Weights of a small image captioner: 72500 training examples, 4.2 epochs.
Rows from block 4 of the text decoder, named by matrix and row number. Each number is 500 + 40 x the weight over its row's rms, rounded and kept within 0 to 999. All counts start at 0. Numbers have three digits each. After the name is the row's rms in percent of the matrix's.
# proj: attention output (decoder.blocks.4.attn.proj.weight, 384x384), inputs 77-153
proj.200 100:507505534559451490454520553476477457481512471569578435415459522495579432534499498489538469559428502501501471466551529521539537448456432511495400525523465417509566524460504505546487539492513520495452469497480487478487513550516513549
proj.201 100:466500521546491495429510502413480521544537502583492421494513547489562460502472530528442518458501489558499499580508495447535406528514468513535525505497477524469517525513549436513490455498480482523450522456516469517466497501482508461
proj.202 102:437577534496522491528484499556486487514419490459460515469438515450475455515449454411495584492564495510525531496461456500466546478456508484497481427478518466496459489523509534490491553532465516502525586480506501554473491534561453511
proj.203 100:509473513461486504496532558516469498475488491462504552552491519419537592527503513510548536489524511464481482563483530498546536467485497477453476502428450412541488520431478535495533481513568514516516535499429509540499532493497495584
proj.204 098:426600473508486602448559520510527549431533556514535474519434474543504562567513475468473486437545464465504548460482478541553501514462515442506501542498498541457429439470499535534445487490441468523469475457529492534480519565444496426
proj.205 095:533537489545474497483542433555477514496571483514491563484496450548498530447498518545602405474526459539538502532454474531470527471513487536523561521441514523515505476531531460544481501467470447582507517476486472456530509545488522526
proj.206 102:561419438533526482492521523510553502559534382524504484463433533512396468484514494463512572504614487495503516492542478509573502501521463574481487443458550510503505488483491504501522477510488488582464451474471456496518544473451541493
proj.207 100:506470492482480510506471556497492484528526468561592470589494477522475460484481429556455462573507439535499465416533510454460506543540445452501517506571487514563466536563525443486508509493509572534502472522506512513452468438513555540
proj.208 095:550499537481562489433527500568509489413423430489455479487450539485474483495521407511580427519511522474488553553496437496550500556446504435441492516461503429519537503499489556460463493451460542487460516485546524529513506467476473537
proj.209 108:445567473514518503556497408546553562506427482462444554552480572480424482460444477519481518517549535463468522536505520392456521498423510559451496448431530498457475550469477505466579501500522489531483518507532444505551501501577469508
proj.210 103:567483447554461539531552487444517570506562525496575462468455537506506516541441562547498528511517501540490490486523552487494477499539506552480501493532510477546453478451485508519486539542446528462440490476527435543487425504446486507
proj.211 100:547480537500419485568520530493417483535494547491453495489490441477492436550473481484551499549537456469454472490514528516472510507505514558501569549457516463474487458495499466501456520492481538459591534497461448454523509548444475564
proj.212 104:539457475535523492458491493466495477495483549465592488479513500475488599463572493565506433441534506484536531462410498430552533539476573516486458550476479503512457529446515594402552484503503483465498540465562506506522533521488468459
proj.213 101:486517472510538406535480533526463604519534499543517534417492540536494484543481503523494431501526490487456475422457558561468503507543543517503497403531440449537485573434540506479403497531404554501437480493426544504497479475533470520
proj.214 100:553483478512487434492515502519524427534569377497520423538542504556510533488454516503485432518572570554526483516534459458435424424543486525442478538532491472583514607468416537484459561520530445511537513532505488490537547518539526515
proj.215 096:450452495451447520516536476591460539455503476439560413562519509482511425485493521508530455461583504528518528458494488506595480429482495459450475547543441518450506480504544477487533443416480474560496488467551474444505509520437489416
proj.216 094:459469477538522587509620569517464520502534505500514459562576516500515491479506489504440539517519509455518509488519527528435566476527489522441515559471466479416447490543455490573550480543475486536472416463487519549521506521471532447
proj.217 100:439503544506457534474494469580492490458496608513521477531436503481484508486510530494554492548579505415484497495536462497514490406437544461481474493468518513461482461559521492516495515489538496452481533525490522501519484440458524494
proj.218 101:499480490528492431488523517457513535503535599530487512472436526479543466477480527493506481510529523529423578478497511522484535494489482465548444493470471566547458575494562472534519503525531454533489504493480559482476465641527445486
proj.219 097:493481510503427535493474536503519518435452547437547488404498503517546487512536488504535451497495469527502492568548427498474521433514496470506479461472494465496459470475541577523432490562527501454498507503453581512528467475505475480
proj.220 095:462517568431581490427471556479470552569424507417458493592439427514535499479455492487496538521501501501495526478514520465594547486512556491491436534553519449492515533533486580506549499501521542442574528501550445473505515545519481515
proj.221 096:475559562450533523456482465447555458544403586392510426530464523468497575459446529487529523505536480539489494520468502467482467429486518490480508512592458467539533491545497542493572501514471541493521481528484525518460560601511528453
proj.222 104:461507503509514499498527484501486486476481513471567489502604580512519556519492529483461460516557485511530536526496462457506475483426499464466508502485517477491526552493512561481446546497479507554489476510511527500530522526619484497
proj.223 102:456467499507573451487440501483513440458512498536536440476517521489504546510527513430515519550556489499477532558512565491444474448503503495507501522479472530440528446525542517505502558487501511514429470441475483493462514489557430489
proj.224 093:545462486506513517485517490543497544485501532485467530461587491559500500575480484513473516568443543470493491578438536530474475454497418440488447475459460509509507452459514525511520505477477474499609454470531462496580472521513463530
proj.225 108:535512537537538416536498513457436450521532550529506523559458435463541573550490575497533490525534565496430468447524498532472499567536462516529495554506524473479466501532449515478473450417459557525503507465513425534555462494459459475
proj.226 108:557455496506555443467467558536510400553475493525594511566467442435475524391539495445540440449503463438530466469522513499522488503470625489452470473569523516555459582504508534556473459560514456546516509494527539498519490525555500482
proj.227 110:470510461495439547530553476521486423407516454516415489550491488498539452541468493470531477473485535534496472507538478512493514456520482481473444488471465525465542559499463540579515485527514561546470394534401498462530480508440510558
proj.228 096:452431497556471499558489508515426540518471525486522491514526481573508468456460464474509502537502492525509506539490596449525453433506429454438457542498546456513485515477441561513458505457537528463493543547469480478487454472467567550
proj.229 091:534536527499574487530468511456488544535577595498528510496591515503581547585529500490504494478481522522536457493500488462546508494456465558498470472451485521447532499512556464477550466540481464485548553472460495428531431461431507521
proj.230 102:491432551481469480557550508498494449597540505463392444521490499503446474503523435551543506436491483422481464447475484477445551547541459493553548527501514539485489536479437447487530530468457547504520504489552494492467474464482480451
proj.231 096:510529524544570477547466514462554468463453440492478480472506511575540528543498509416473557491566484438491592518414571518528507563529515550531519395449526539550494500487557491489494483483544553493486460476462524500511575494466554524
proj.232 102:512543467498491446427475532589428570445493527494537541400491564567485419477570506487489532480481555524515523544441556497482477504474508480535459497409473479560453499453447509538491469487569543522518488457544556472504546430575473516
proj.233 102:484498489456479478501501480527570503545469479539444519485500516521488452461501438482552519535493496501515435489527443544506540487447475508463512536464559531445485401537542467489547548496455499519481435372465533495493516538464389492
proj.234 090:486487489518421438484539470428514455481482455525516563495540497546578433645526519474532487464492446538529526469557488482499535517482482497524521549512476569471489590484467570554479481481488522482529483543592519539473546491518438503
proj.235 098:538490569489547450497509490493520502465584477498544469493489461570497527527538549457481463465555457502499448494560447494539450472494475515559529462565432464524530454547446495496457536440492529470503520518470457467487521498491481515
proj.236 098:563492532492429470517443523558525546485558511551573524503561418538460590501503569522505501440516491532523449411541525494452571546559519547547577525474452521511536476553539488506507460503506517541574524462502498495525493562461527466